From a checkpoint of a small masked image model.
Model: 5.01M parameters, encoder arch vit, encoder norm rmsnorm, encoder activation relu, encoder patch size [8, 8], encoder width 192, decoder width 192, decoder layers 3.
Training: cautious_adamw at rate 0.0022, 27500 steps.
Data: trained on small charts drawn from random numbers, 101725 training examples, 34.6 epochs.
Rows from block 3 of the encoder of a small masked image model, named by matrix and row number. Rows with one number belong to one neuron. Each number is 128 + 32 x the weight over its row's rms, rounded and kept within 0 to 255. All counts start at 0. Numbers have three digits each.
After each neuron's rows are labels from the 100 images, of 14976, where the neuron reaches its highest value: "strongest on" is what is common among them. Only what is clearly more common there than usual is listed. The data: small charts drawn from random numbers.
# fc1: MLP up (encoder.blocks.3.mlp.fc1.weight, 768x192), inputs 0-47
# fc2: MLP down (encoder.blocks.3.mlp.fc2.weight, 192x768, transposed), outputs 0-47

fc1.416:113123092080171065170114073199145132115121136129089137151105105095100106101136082170181115223089086111168108159171085110117101084124104133121103
fc2.416:093118143093076125146142050117120164163148061165147155184078164061200099121161124123175141124118081132146101124139157094113102096173185131095125
strongest on: ring chart; pie chart

fc1.170:099128095102121134096176073094142132161072140129178178160108087134135110125104090102151116064170097122149139084114158121080168130131192130151152
fc2.170:145105155168096117129102194149038137095159165119110090137101142122111133135136137130128136155110183103074130120113111115115124097066072109116120
strongest on: heat grid

fc1.725:132094137050153131093213156190143136085061093088115097092056187092143130158166136133137152145152121192100102108171145104168170142096124096133116
fc2.725:137138127060061102126152115142090088136118126154102054143116118076165179178104133090152113123144094196180134121191102085155119184118101100193169
strongest on: dark theme

fc1.166:179146123157106132198063109151149122139108097134117145147132148114131088152139186107154156083117084105111119166184130152128170110179157150098085
fc2.166:150147156115149138121143177076128117131093149096117077125177123128172187115159078201142145125094183081152134128128109068180129146120152151102123
strongest on: radar chart

fc1.475:144134111112123119154174132111136120189170138189100094191120107082152167132054131119140042098132124122155131092118118141122095106076081156163183
fc2.475:095188100174114105131151108118040123130113090170127117166165127167146157097059130086122135134114129162165142112129101132069083119114108144151185
strongest on: stacked bars; heat grid

fc1.237:210112144127108120074105118156145122151141178159144171142136138037121108075095154162131080165101129144164114109097147109055111128127108066132134
fc2.237:164096145134117157165153101179104089187135160145143148135194120098127154103130150184134080078075147130148106150140114105109125156186118108149145
strongest on: heat grid; items: four

fc1.235:151157184119120147116065094144151126090078133094154186125176126109108100105123194148128108147105068104152141138108091157094153115163133089132155
fc2.235:041096096190152148111140080089053138135094104107137132111137114147117097150104105164100149167093122143159111129150096154145143139130151139130124
strongest on: bubble chart; heat grid

fc1.766:159125176048103094174083144214146129061158150116121149136101074146150077155111134129170094103136102110133144129162135098096094044127063092081083
fc2.766:126094112112152144104161149089162177118149104113162119162119143119188155192117205150126091118173202053105126066130116157087129129142122107057180
strongest on: ring chart; line chart

fc1.136:114150130141147110132120123104144145120115107155126180166145107134110086151190120134130141171147111093089105180131147145128080105110157135110090
fc2.136:178182153091135128222141152111078121147136126158060106118169154162143118137095091120112170124079146070147149141149093129162129105131152125072097
strongest on: rising; bar chart

fc1.187:186110202099113095119091187101149089066138121098162114137142144122103190115088134134142131097113101105138145109139119169139119095127109120116169
fc2.187:125113132122183102105141094101137152173128126146156110118138121128095107213107069150100091139121140058080111107191085162146127154147115143147132
strongest on: bubble chart

fc1.150:106161155115159125136128049122142084128116117097180115132203148117143133123092126114155039135152096156129144095170077127078114101132148134119140
fc2.150:117123145183141181107124126087114077115085198158111145111136160066131128114160164142068136155136173158116120129109117177078087114164178126123139
strongest on: pie chart; ring chart

fc1.31:093128122148114156077142133132145102149137067142047092087124125150107179086196134134130085206189086149105134110113163139115046118163159188166161
fc2.31:106146123078121138137115103171127116085181142125086109153132117197092136145154112083112127070088136182095155134108159125125146177142190120127100
strongest on: heat grid; pie chart

fc1.291:094134150116106106084086096087140099121120155143120145100166077132129114083107225104136177172095075084121049112085100103096082107135153135125097
fc2.291:148175067196074093225130117145056143095086145135096127174113137060107102146147093121078109131197173110129099144124193130126144155092091093156114
strongest on: heat grid

fc1.477:075104119139109149148124107087141135165154180163105163124122127123104096072188180183141136162079063149141083124026106151112111153125203080107125
fc2.477:098135154033150071146111121114049126110079038099169131089126153157117127138105091067136170068065153164138179109185103140093160061091193143112115
strongest on: heat grid; items: eight

fc1.113:168091176106066127119150118194153079145154090163105157140109103093121138093142130107142149216108170155141162097084154135109089128124113072153168
fc2.113:044143123102155120081119087140064126139140095128152187104137116167125111137129117095112101143077070059093137136121121136111150142098169196154122
strongest on: horizontal bar chart

fc1.471:179152134199101124126143090094143149211172067157125202099130111122143134189083125115150132197089114097124111113103099130125084137150105131131118
fc2.471:124108098123155178187108172123058157157115103112099075144090143128147118137164138128080104112187170163161150129206126109179181140155154171131138
strongest on: rising

fc1.188:131161136133111136139143100089157135132122159169137103117138179163102131058158182162133112143081050215167084119111139128122171124074111126128118
fc2.188:068139135134148132146085133131094135119100098118161182141159150152113115179153184084134091148156152130140085129155109161100161184164185150097108
strongest on: heat grid; items: seven; stacked bars

fc1.65:116128158107114079138081121140144126101096137122173128121122101067129125101168154074144159109081157172111170147164129119152108145105123072137147
fc2.65:113114133162131096136151101078138132143153160102168093149137143195134129108092100157132137142045062110154055118124126154114145101119081127106150
strongest on: items: seven; stacked bars; radar chart

fc1.28:166101179107121112160093101162152078076072103147122183161155111143161116058128105146166146116109057132128094176116173151089101147123159076146139
fc2.28:139126104155142093154163127110081111118093101166110130150177119125139101116171090148143139104164078082128093131084181112146091067119189148177146
strongest on: radar chart; one colour; grid lines

fc1.598:149158139080078147113146151132148032169103124151127125118149089169112191069175139143138076168086104085098151163078133175191091146164143159169136
fc2.598:131119108137115138130090122167130127048180151091139098049135125128126111161097162074118072101202135153135205125169141109128092155135133090122145
strongest on: rising; bar chart; histogram

fc1.426:193106144075116131181100171151146133160099122149148111185146108110130152095116116122134133090114174196126144084182157127123093144093122065119151
fc2.426:133107088147156098066156107117155084114178120142162119141128143187135068145126133183142192111089100049128102116098150133107117079086102185095129
strongest on: horizontal bar chart

fc1.546:158132110125166159129160179102150127188103062105125112134150136165132126122121154099140095164161154107195102132174132130151150151140163087149153
fc2.546:142117103130169191067162217049106158188132116152106089154108164194121162166087106126117156088089161103166142093148044140122154144130187117126127
strongest on: horizontal bar chart

fc1.231:111117074115096146161169169143139189111110225129126073175097089096141153134126112108154168138151136126140150141111130138155132134082131113127108
fc2.231:142116151125133152138124103135020081067104118093115125088078111130134134121112123106072099118129120146078148166148114125094114175153106096151128
strongest on: one colour; grid lines; step chart

fc1.479:119152117228167104130074170118135107155122132189112102131118117156119141075103162168138115073174097165152130136143174082112099134164101095121127
fc2.479:151083138101106131141099116158159192163155119073138149109057122135126091108149129148125121163155151115069145130084102139144176127141141127136099
strongest on: radar chart

fc1.25:135108101138180102140083112123145126123128065146108205148124181100109098098152157140129119146152130118088053116136128158144110126162163105136126
fc2.25:119139171082154182155181104160075090087030146153174113163171120115107101140185156083139048123121152164151145163203132077112122142085083070101089
strongest on: dark theme; horizontal bar chart

fc1.319:126134082157145113087152132108141120149142077127100087119145150192137187109119144134128119186138114164093069150192143108092063132141121124126167
fc2.319:186128114065139135188137143156091112104141122148124162177202138108133146159152083124081081130113147151091191101122130142122134137056143111170133
strongest on: one colour; grid lines; radar chart

fc1.126:126158103138160133083137102072141154102046164086080149100200152203144055138103117154127141097153029079163062154139164170144174131149142152163083
fc2.126:082148165078102093089136101084051131169135138135099143185119152086143136151132118054113191102080133125143101145178155141076086154148126182158109
strongest on: rising; radar chart; line chart

fc1.11:105169118132091100112096089178143110125150082164083136140123132089143145107106184111160100074124100139157154077148103053098116018151096174088154
fc2.11:144133134152114121112183135123077142120076159096170085147143123154118149106096074129096095181150133080185118118105110129181093178045066121175156
strongest on: dip in the middle; falling; stacked bars

fc1.155:118157194102081084176044121139153140121172111099164120121158098136135137143118175141159087108122072089126170147125137152140143121120081122148129
fc2.155:093126118107167146047188087083129125143148106121132136141147147139153127192121110215107137152071133049140116129163050172125130135109157164153158
strongest on: bubble chart

fc1.690:179150129174204138093140158112146127199142133104118158107175132140141138088112157126125129137120124060133089091099123124131090116161149110135164
fc2.690:103140135113124141127113097097000133071107114110139137154128126116122099175119149082103156153137140118111174152158137141133090125116152141123100
strongest on: pie chart

fc1.19:153135115161212147102106100172135124167112110164067147144112117126136157169104080182130108131131111076120159137074110191127143158121179148154164
fc2.19:178069123117124044110144136150086139106112143110088094141117103160143116172117060123136134137161131190110156111085186153155073094163069102167130
strongest on: horizontal bar chart

fc1.386:159134181216100122182092164110150121152107182187163150160121108077109151106090193125148133118097153174121106141147170087144127142124147088085065
fc2.386:091125122117167096088133109106108087132155104113070121137142142169121113099162128156139126100127040101090121157175132137119126086102123076143191
strongest on: items: seven; stacked bars

fc1.747:124123132201164149158114150139143160142073105172135100122189131162115132160109171100128172088150065114100079129118099156099122106098103153141097
fc2.747:152165105130086136203091102100125118175183076038137124132179098138115102090058192086130180041105113101135134109131159145116114130128143118145126
strongest on: ring chart; pie chart; line chart

fc1.156:156144092153133089104155153104146113143116091174078102097118075156113152171140121129145090159110129170103155163144112172187145141186173144167154
fc2.156:126159096099153099114113166143097113114137142121115114128158102138100154125114153096103192069147097136134103042157161146119085160138122065115148
strongest on: rising; dip in the middle

fc1.726:162082167202121129163117123126153120142113158155170138150105077080141134133145199159137180143074131108106123131102168137181181156145126085116101
fc2.726:120111136071112097098103144134156109177143115121136111116224140138105118138127150132139120145119082092128100095164162104108108102075087076131179
strongest on: stacked bars

fc1.335:138161129131155126064184085122147096121139063105170179062153110070157164132084211131140063102156138083100142076140137108095103090174127115123192
fc2.335:097092081083147072136125129162105100093155120106127128136127122110156166164186158082114173048167126107076171103129168118110138155158103167125160
strongest on: one colour; line chart; falling

fc1.610:128118092171154104177160072167138096095075158156160096160138104133124139136134144149159165164103141127134074068124158108153137150074138116118125
fc2.610:076109112122162081140172110178157091085109082123155107118140146098145102095164120116138108120106145169184092128110107110131057199161094183088136
strongest on: radar chart

fc1.15:087123127100105074113125137114141067080165043145145169118102123167129157089141188143140109131114060176096113076154130076117108078153122174142162
fc2.15:177104159124128119162161135139109161102077169079109125158127169058124167130139132145064168085092143127126070064128108183111143174104140109148148
strongest on: pie chart; ring chart

fc1.421:144154126187113077160078180141149116160145123124106099114206152168081176111084214131159152097154109169125066101089138132143066070105059122140149
fc2.421:106145146118126093224168073152090133154143100123154133126148124123081130129075143142135065152102144131156122111191119097103127080163129119146088
strongest on: pie chart; ring chart

fc1.514:135150142207111138173097104108150127121164166122147126146144149147123088121169156199160133128092125155076099168062138091178154128102177172102120
fc2.514:183096115136180123179135081118071134151172112156099166109100131120114085119140150077086136153089158114125110136127056150151150162086148098103190
strongest on: items: seven; lollipop chart; items: eight; bar chart

fc1.424:138086169127100156172078163140149123140132180133124111116082123182122079071116177154188112184076154179114079113147086092070083080050115073112120
fc2.424:152144186149194145112144126136156111114132149174145120105135135071132106106069127139159141149190171093128148149101138173133153129136129153081152
strongest on: radar chart; one colour

fc1.659:103142071142154083073127170084141061064137103137108165038093061125157102169145118127133192072095131067093165124087140113140104077108122115186168
fc2.659:144160092154144124152163075162072092123123152122076114132061119181123182096137168143099184075162071106143156155116137169127194132145142140193134
strongest on: dip in the middle; scatter plot

fc1.592:119134088193080126124105122097140112173119066195123123119109090100138113108134179173141112185165127173124162128076152161148145148178182148104142
fc2.592:148143145097037127117096138148121110142102157124104134137148115115119205126205125197080141094056054101146128104133153185123126127132109089155085
strongest on: rising; dip in the middle; lollipop chart